config = dict(
    train_examples=97500,
    horizontal_flip=False,
    num_classes=12,
    activation='silu',
    shared_expert=True,
    residual_init='zero_last',
    adamw_lr_other_params=0.00074,
    grad_clip=3.0,
)
Rows from block 6 of a small image classifier, named by matrix and row number. Rows with one number belong to one neuron. Each number is 128 + 32 x the weight over its row's rms, rounded and kept within 0 to 255. All counts start at 0. Numbers have three digits each. After the name is the row's rms in percent of the matrix's.
Before each neuron's rows are labels from the 100 images, of 14848, where the neuron reaches its highest value: "top examples" is what is common among them; "colour at peak" is the nearest of a few named colours to the mean colour under the peak. Only what is clearly more common there than usual is listed. The data: rendered solids tumbling over patterned floors. In brackets: how many of the 100.
# fc1: MLP up (model.blocks.6.mlp.fc1.weight, 640x160), inputs 0-79
# fc2: MLP down (model.blocks.6.mlp.fc2.weight, 160x640, transposed), outputs 0-79

top examples: purple object (47); its colour: purple (31)
colour at peak: brown (48)
fc1.58 110:135113119135118157105111083145144109208150142111185110079146129112106129160164150134116111140176088113111109112144079155131106169082071157142113177103149104161111147152127097165165195159175173083141144101137106131093144110148075153091167106
fc2.58 098:080065157133103134078129161118094125075123117158103074142098109119131129098105100144161095089135130117116140134103149128148102113153081122137137125116053159143104134087120087101096070143080157179102123110090104107122089144192060144112162114

top examples: red object (60); count: four (52); its colour: red (25)
colour at peak: brown (49)
fc1.339 096:094131146094109177233121111137065117167113105065100104138151133129225086162094109100120126098121094097167172140146141166164069136110176153154121165112135156148163210147163083127139060176134150149062154114160081141135147074131113173110083098
fc2.339 079:115102086097092146145082095108136152148141111102132169138170149121092148095137159177090158197171128191142141143177143179128098166128124128145127155144108074127101166147199151056120149142153063091168130123098162123149154155075090122136143117

top examples: teal object (88); its colour: teal (82)
colour at peak: green (36)
fc1.215 103:139142153159175096155173129119101166170082112185085077107155149091134104095065137148087185172072120156162138149123166085173194122171121140155116078148176144216134104138112130145151123105157127119130170120100108131065155102181162099107123178
fc2.215 084:158140131136139129111116145106119091119138146121165153094158127109116144095086139088165195143102161112131163130155137097089074120168108111153033143155103081113148155152151192209139175151113111097122158129174087118157075108111093134153103122

top examples: pink object (48); its colour: pink (36)
colour at peak: brown (48)
fc1.457 100:116114153097125094101064122071095084185128128105136120143129124175112122133105178162136118111116095126182164087142164130117146115113166129127117090082150107092106135170164095117135144147089129099097078150157142093155159122132152079137134162
fc2.457 117:147160111114128124135136165087159118150125132125105147113120137128101148111165185140083108187105123104159169113150132190143125130154160181078075133147162131115126116156130079055134062082138134133096123154160098124146097086117136099157097102

top examples: yellow object (45); its colour: yellow (27)
colour at peak: brown (47)
fc1.94 106:149128161154107177121159128096119141187125117032154127223127134159095128128103175173133097119152178132148076163149161088116168115137103084144154113145098091131198163107088110101140100112117120114145171162132123119152187122099202103150114152
fc2.94 115:101170171104150114102163110114123130165123120128100115142092130117130169117178130163110154110101168125119170190092123110133064174121106096154109142084117115126107089091135110090152170191140140161153129145217186079140153113174130103125141121

top examples: light from behind the scene (65); white object (43); its colour: white (29)
colour at peak: brown (56)
fc1.593 102:096098157060108140187175132089111181113099120111090126137119158105153094184185124148145100163136119104137172137182092125100121087136134088127153093149146147091121097190124185130124210100083117068174076140138116106134108087086140153143135142
fc2.593 111:168173121142151119129088117072147140051163129123115112091142149117066181129119113084117167161179154147144090142134114104192087164142157136101108134079178179133128136149119085156117166137057121094152118157106173090137120074044150071066089154

top examples: count: four (49)
colour at peak: brown (51)
fc1.571 110:134148126162094200093075166089103116076113119141092096139129068131135112150181117088165122133099182148138105189133154205220089133174143150088141132116147119150089208134033114176172127126131106094150128133158141113174101099138125137113158130
fc2.571 100:073102096073170120158139061077137129138101074098121181082128122064132120148153106114123187166183160150095136175072086160103130132115110115124100113166053092112164133138145136089133091138124117085135138150152128129132164092061124115162124156

top examples: pink object (41)
colour at peak: pink (28)
fc1.594 092:101125145151146163172126079124108076093131145118124096118182176154125155096096051141126126064139145118130173091167058150170126132090084135120091121088071141111168148117107167133138119183115194150136133050140100048218103175091153155151169158
fc2.594 085:114083143163128077117120143112082127201148177165129083120160130134133121122150178079056154128109123080109134088126090094164069138116116063144095180100081080111109083168154055138095135154107167108107151125140135085113098093066136153088118123

top examples: red object (92); its colour: red (47)
colour at peak: brown (71)
fc1.164 108:128149145162096117098127140141131072095036108115162081132110180104135155115052174084165158131132086067113144139139131095176092082139162186137096165151159171114159130121108122107123083122056129139092141103101134127169120119106142196155116162
fc2.164 139:180191088141107150072137110118121137172124128167132096149085103159118044120110153092181091095105106138119146141147125098095123124110157182033107179096065166171119111127117126133147146125089134169106063074132112133139134107141161113156129162

top examples: red object (52); orange object (50); its colour: orange (32); its colour: red (28)
colour at peak: brown (49)
fc1.322 106:161135145129080100106092135159097086142121141092147130153151138121131127057049129122153171144131127100070143082144129147085107117144143149169067116175175174151131130061110127128124090099098126126071116142120090105108084134059123154128200086
fc2.322 107:156198104062120126121185060114115148137109112161071140157145112171162124095094123116132093149111113097101125090084143105105174100132095134063116173125078118226078139186153100150109164081099176120101095102072155106147112074138121052184134115

top examples: green object (62); its colour: green (56); teal object (41); its colour: teal (30)
colour at peak: green (58)
fc1.207 099:120151120171107102137142125154186116102090139129090154147121140078137118159151164099119133113179108102128135131151098147150110087159152123145103166122117140202084116087189132127136088075166105114156187090116110088154152089113069129135118174
fc2.207 096:222110157119170143137087136113119190191185121111104075158120171130142109117146152119102210127129130047074132090089089158067130117151121122151111113130150151155102128103113078113172144121152157102129153146183060064134063125083099175117121120

top examples: pink object (69); its colour: pink (59); red object (43); its colour: red (28)
colour at peak: pink (26)
fc1.57 100:136159059111161097139104113130143149105140094051120098104102128111114156140099119057136138161130197115129116134138164108150146139163142109133093115140126092026093166140168183080128150146168111147108085088150137094138068185097103158178140154
fc2.57 122:154158157104167091132091126056169099121120120114105083112204152092144124145133181116028138098168077152194109102095126135118158131147115194117163170106138140112085101128132076114144121133123124075146129155156114119105089159162170084131125167

top examples: red object (74); its colour: red (63)
colour at peak: brown (48)
fc1.203 100:080127132165193162162164170136106178129082176127081078162119116131159183094111153126114112123149125103184163110120128105171113127118166084129135187121136121202108217160140115156156111152184137147119182187108092137116181150124094174100162108
fc2.203 081:108134155126115124149123124147083078140127137183134123154177069157087064115144125150118127086191082109152149143149115113183093176129151159049132097133142078107135130137146157069205150149144131160153078084133154160062105142074116123161121126

top examples: teal object (54); its colour: teal (43)
colour at peak: green (34)
fc1.521 104:143157078138147136134084144198166075129159106109125146073140096088076171133123153145149141155153113105095165097141143137168094094089063139076155124112195147119123091159139112097171143156139121210116138144138156101094135101128115119088106097
fc2.521 081:192119126099121138060084087124126163147118119146135107097168105067127088095114123106139170149141167087149141172132116111125109151120103107144151099110131048136134141077094142166107145167169076080180149128142203091183096053060079082163077137

top examples: black object (53); grey object (39); its colour: black (33)
colour at peak: pink (26)
fc1.543 092:119154137099130143187120147124096181134132114124121126109149163118169129102143150119167168146146107145142160133078158100130106162154117175128109113138170115091104096159112165122105125119104122163137085155173093093150087095174099192215170145
fc2.543 095:112099172113174165109099169119147186166119105129134102049182132134120078098099138062114173089116106131169052153060104090138122075126144126101142149092131110127139188170120192133137140123112139054144158166134092122137143055180111179143156119

top examples: brown object (47); its colour: brown (28)
colour at peak: brown (67)
fc1.235 099:159108121131119074129124124117094041125141140115137106148130105115129168114129110107127106090121126099138133117143180115104142056162117103135090129195169152120074123205117081131156135161148060122124071091105107101122097107099148137144188186
fc2.235 105:107153114131090154143127206121120143119119113130107089085170100131069104162164145145181103144176097099147191116178126078143137104115192107145100104100173102117139107155099123095132125122127118055111126117131092087031148112089123158146114058

top examples: teal object (61); its colour: teal (54); blue object (45); its colour: blue (35)
colour at peak: green (36); blue (33)
fc1.551 103:121159159119101129120147098169121171111165112151115155123159176138124085119111152078054145177113096134102115075111133115136149145107091078138185108162072153193110118076105174120124124113133133034181114127125170108100126093202118205098113109
fc2.551 137:139143059181087129137150137121180083159153146155146057160080139180085086066085122135133134122146074106170186123108067086131159089104096128160107072112140129088110157157212148103129123134133123141131145039141130121117105132177133100163150162

top examples: count: four (54); teal object (41)
colour at peak: brown (48)
fc1.99 107:140107166138123185136182117134148071100124160149108117115159144132167121085129153127100126132124135162142138165082132102116140148093183055092117171186142184151148154132081084171122126178123093143147167070061068103127111083114142134140103085
fc2.99 105:119154121157155115107112120204157098096121114130101114141160125175174137134107105133154128121133103112198142104119130167142098031157205106125154133134157133079140097169122143087147137098050126147103141160123076160128136099120113102178132186

top examples: green object (48); its colour: green (34)
colour at peak: green (25)
fc1.503 103:142100138105154152114162128117126074193134141101167144143105202062143160158133096140113120109101144084094133103123115135107103106065146141131191091084165124127116134196135165123151072128163089174162139129138157128107193116105075178119140155
fc2.503 078:134067124159131089087081178123114075124133053154062119173127117072098160123103079094117163127085175152170093178153130140092082151120141154160118110090111140128122106187128120157129077193085111120110129136122121137151087111123129154063095149

top examples: grey object (45); its colour: white (28); its colour: grey (25)
colour at peak: brown (55)
fc1.394 103:161102189152123110126123040137127099116138103116127120140162180142076113199173123129079126131187125130139129162092164093191155156106131094092131089158036165121070134135115076126171121155086090094115140164109156129104084132160068133125125117
fc2.394 122:119120101058148125165088089156128167123136125132154099148096135099143096131131058065191132153107087100125153139129168148124088069141132102116183152075161080104086143078109113163149126176153172197042062144144088129103118173130207134133112071

top examples: light from behind the scene (53)
colour at peak: brown (55)
fc1.102 094:122105175193166099152129127084130117074180113103122123157085060152103155113143113139155153167159182131131143092160138131124145081103117084118094132105117144158146086157170058163148071095091135158152160140148131124074184137127141125159155137
fc2.102 103:177216172070105161118135160123099095214132174133096142180142098123214102161163126109164118066144164110105145175180084106164103142199079159078060143138149136122151166082063108161094147129073116123164103091120134125104132103172046137144154119

top examples: light from behind the scene (56)
colour at peak: brown (48)
fc1.291 101:133209113153119102141097103124085161193154118161171145122078134127063146150108124136184125178108197142160114086120139050139111115075121123136146174147213117128098141128094079141190174162177126142119111114126111120121141149180173130113158095
fc2.291 104:107166143090129148096095126196130122081083172099090100150144171096105155055116149118107114112174123156138149123055129116111165096144139113169121152215125122125116183117138104129092113074088147182138062110131156172212149130157139162140140143

top examples: brown object (49); count: four (48); yellow object (39); its colour: brown (34)
colour at peak: brown (60)
fc1.239 105:099167140136103033129123095141123083118127074174119116112119124094103142144172182156149123086103068122147164139178178154100151148124165126121144124160135155133134095221123139184100132135127121137084079118121101088147177127089102119134093134
fc2.239 119:141165074095102147132154097076119157133095114113153077129169168110104123125146123111188117166123072074170174099204131090160174126163128080162154073127147137100131122141068096076148111110170087083177156063139109151143104145128189166145177063

top examples: teal object (58); pink object (41); its colour: teal (33)
colour at peak: pink (26)
fc1.218 094:159120057121151153136117136131099110135125151094133129060140195128093113104112139130168188124121177126136157135154083119137147097143085137084115142128087119132125128183057150095135160103090128108099147141118165089162234042200149122162195151
fc2.218 070:161122110132103120130118143132183122107139126101134133133081192190108121115097038139176195074116132075128131123182136138158137116122078136121157137070089155110125090137143175181103154112145139163098075153120173145167143087082113179158084118

top examples: teal object (100); its colour: teal (95)
colour at peak: green (41)
fc1.577 097:154159098162125164147122173127159156107138110158179143114154128106103111161105122072119088154106124133134117116170101149079180076110111140166150100151105125105109125097160118130109130138135137192181132134128076061159178100153068154137079108
fc2.577 075:139128084132106170091077108124114114140083087120121152158070160150146200042121144190146195046155119128110081102117120173098090131089099162126159061125162084079153109112142143083171154136153103116115110111127053197109136113096092102127103105

top examples: its colour: white (25)
colour at peak: pink (25)
fc1.460 095:108108109157124112118165093150144141124137102136122125117125090130145095176107162099149158125117099116134093150137020077153139086149142125153205153087095114140049134127168152127134145131095092080145185049097153098182106129166231136115172113
fc2.460 108:117096164095098153159166142113152124178126105072087165121134124101185108099113158133146180154170098084153070124132141187115178128148092125142124172166103154156102082104106116105109207145127166136155117135144127184134096149099116112063148081

top examples: pink object (61); its colour: pink (50)
colour at peak: brown (49)
fc1.84 097:173150159145122140063181181148089134145080154172139119098175100077129105123088128182142066107150094181128120106153069130171122096092139111121132125127107122101148151189138125134208102139161090171118115094111087092132081178145110145125140129
fc2.84 075:165103119127154117150142144164108068121140097143131129153099157146155144138109106010086107157169144105088151136112108116083119095099133134139090088110146083127115188102147106086193153046146081100093079108124060150132119068115085120137090123

top examples: yellow object (42); its colour: yellow (25)
colour at peak: brown (46)
fc1.71 102:159121158172131128054086102150116157117122133165122069166158121095133116093114118138144122081094146127228061162103151115133116103140105123159137110211145158147126178094234038098138108104150139159082097176132120105156086085036088173151107087
fc2.71 116:145163076078098116142175149109124104159137208118088122151139086100195109159091108168077099105074108126132135114093101133130175149130116163136082132152124154111168126143177154097158059115144123107126141178136183136129132122136142167099183179

top examples: red object (58); its colour: red (50)
colour at peak: brown (48)
fc1.459 099:068113130161141110204107147157166103182091106172111102091132129126172058175126101142141133135114047148110078115096142197138133105085065114161103155111114139133155141159105122210156144165127118118113132134151087118077128108187072142045143088
fc2.459 101:082116148122098121158163118122146127116180099176059139118163079105129188113111107090181162138125142194127125158139109196133133056138103170141118092096141089129205122167089163092135140137142160134156121143069171183106143171139109169069144152

top examples: purple object (85); its colour: purple (70)
colour at peak: brown (50)
fc1.115 104:158181113156192132065111131177084112164159164120138176098143151146090105121109154161132117149178107087173158093231238144113065151129164156104167177145060122110134144111148075143122105085181141134144177141067077076114131102194092094152155139
fc2.115 095:185140095117097174123100158127123133076137118071144122126137108139197121139163170200124125144161167192142121118095087144129124119042122135120108136157171110144182047100152094043142119126152100087146068108139165165102135161180150134145123172

top examples: green object (54); its colour: green (43); its colour: brown (25)
colour at peak: green (39)
fc1.569 101:086131154133118090077200176119149118103104130130212165146168124112125187209178149174150117159058120175158161148146134128146157157020062157140107166157152137154082146122173172119096082149200161179123163113164152120097166066098109142101097147
fc2.569 107:119111147160144145124097098118178163101148169161166144139111130133088123101089080122160154116146186161083096129127141108114108185114192181104098073136089113127184129083109146114130125159151087099157136159151056139091095109178118121164157195

top examples: orange object (41); its colour: brown (28)
colour at peak: brown (54)
fc1.599 101:109139154106163126121151148121095057147085101107189166142131136097101139161159073140145113092114116118149097172126157120067141109109099122175092132128143088140109172146139180193153120126181096072170130098103186105130113134079133100149109120
fc2.599 085:100182110127110200178128150078127159153128152169087097155117122134122129152114143066198145116083124200174124132175147151093157098146070130143159109132087139072134102106078119152111044170132109060122179114131183136096126197160104128155139086

top examples: orange object (51); its colour: orange (32)
colour at peak: brown (53)
fc1.440 109:173089101104081098126101126083132135121072143147103179134096077094138078133126111136076130128130121151141163117093172189178150163155173132156103147112113133139142101190158085166176150131139119146128152138113098132155143189083172149139029099
fc2.440 111:098128147158113086159115106163160145128122151132099139052142141162072133045138086135127184108141137109112096157096046144125089091081110169149092097171165136147146104123127140089117153150135129152117150151095127130130163142175172174083138104

top examples: white object (39); its colour: white (27)
colour at peak: pink (29)
fc1.176 100:136112146147150156132152123091093141129147088160127127123099093122123094156148122092084123179126118188109149124105053195064137156139100056126114160074097124161096079156116155149130138124170132170148137120093127050108112130158132096124088141
fc2.176 100:119160122140120159138153072186140123079163138164113128156133083111092137140120113096146145131110121106100092159093101128126112100090129073142207165036151099096165158058186117090127131141081137135150094158070108145061123117180135157159095146

top examples: black object (50); count: four (47); its colour: black (29)
colour at peak: black (32)
fc1.338 112:056216113120181079182115168099136145136121094125143169122123170085155159182133087106184091059134179147114096124082142124129123161106236111175178173106116160095155115139131185157118163182168160096152074097121168098080143147090138141119105116
fc2.338 120:121092097172108122118160141178094149180141090122091194124133131177152138112126165091115148199198155105172162128166142130105138086181167153085106169121102140124123107141080146167154086103095095126099115191178159109186176133109179138119135129

top examples: green object (51); teal object (48); its colour: green (37); its colour: teal (35)
colour at peak: green (46)
fc1.103 106:114152084129109200120203122125106141185147141179155171121091086131127118142128185182124086168083115126129097122123132128168070106092141131126147159142096133155125150106124070144110137147148182157106166165102161092169120116078176125078147100
fc2.103 102:135105166195133172108043173137131106125089124103091088134158142172134117192137102147143102116104098072092145111166123184193162140184148116128156124075102126125156111122162107109179123148191115151123146097152115115177153159166081094148104120

top examples: red object (70); its colour: red (53)
colour at peak: red (30)
fc1.603 101:124098163137196116130131171155149147194113093123116140155071135117078083149086117126155094127162165127093115121175184128160142152140122066114134172148132114120097173128120120113154150090157198113144093160044128114091183148167179104127145120
fc2.603 108:133081161162166094090135159156088102139110079145124120077121172109199181101109139107088062111185108175212189109182133113172121127110145156104098109140138152112179125111116105117174124173162085149157114127171112148133115108093130114116095130

top examples: brown object (42); red object (40); its colour: red (28)
colour at peak: brown (50)
fc1.138 101:090152116167121113120070094132051133178133072203143098129137086139113095182121096153152136079143113092167137120182141183117148122097139115118157113103093124119131169144204199148193157131143137118110122109124086143126182121090114118117052142
fc2.138 095:061096144067119137142198158129124141079162135106141114113146143138095131136123125148105172165142098195086115092130108096181071107174081178116124098118147149140124166147108101092184089166127145120119112125118121129119140148139171092141130098

top examples: light from behind the scene (61); red object (40); its colour: red (29)
colour at peak: brown (47)
fc1.245 095:143158156079071201112075193121094054119088181096077159132128140081155148139125096133161116150115131163144107128132110142103172184173079088126152110168167193140133100131111089176159149163137140125094102161120061095121139093089071106109156117
fc2.245 096:139108098200095161101123102139131089124090123174144153128121119157169100093132191026102103127124182097158170121108116148143140183116154090148102107150145168194107142076157145132152076164108111076106168170117090070156177195146202046156115080

top examples: grey object (57); white object (55); its colour: grey (46); its colour: white (41)
colour at peak: brown (52)
fc1.50 103:146087122178129108082184062140123166108187168110097116101108113120096100138194084125127182127181145095126110117113167125103118144109151094185140122154123125106117101171118112147117124121122108087145125101187109141153183168141126119107150151
fc2.50 124:129141103119097097068157087157115129137151116144129146183068117110140056157112108155175127114098132142154136082096172169107100137089073115081181182064099123135119170167168156144118125132131099156142068089122131103116144104131119103115081090

top examples: red object (90); its colour: red (70)
colour at peak: brown (57); red (28)
fc1.441 098:136178085079133139182128205148087125171072127135084123134104116052097177126132107128177099131166126159105115107130154102105068117158143113110104149168123130143146106181119114142083139122058143116141124122145147151122093147099132136095111128
fc2.441 096:190118118119161120101128112124031130140081104209045134098100174086098147123156160119121092094151131146104195116151156084126162108163115105099126125124121175120137093091144109137160092086167188217152109109132085092119196091144110057148167168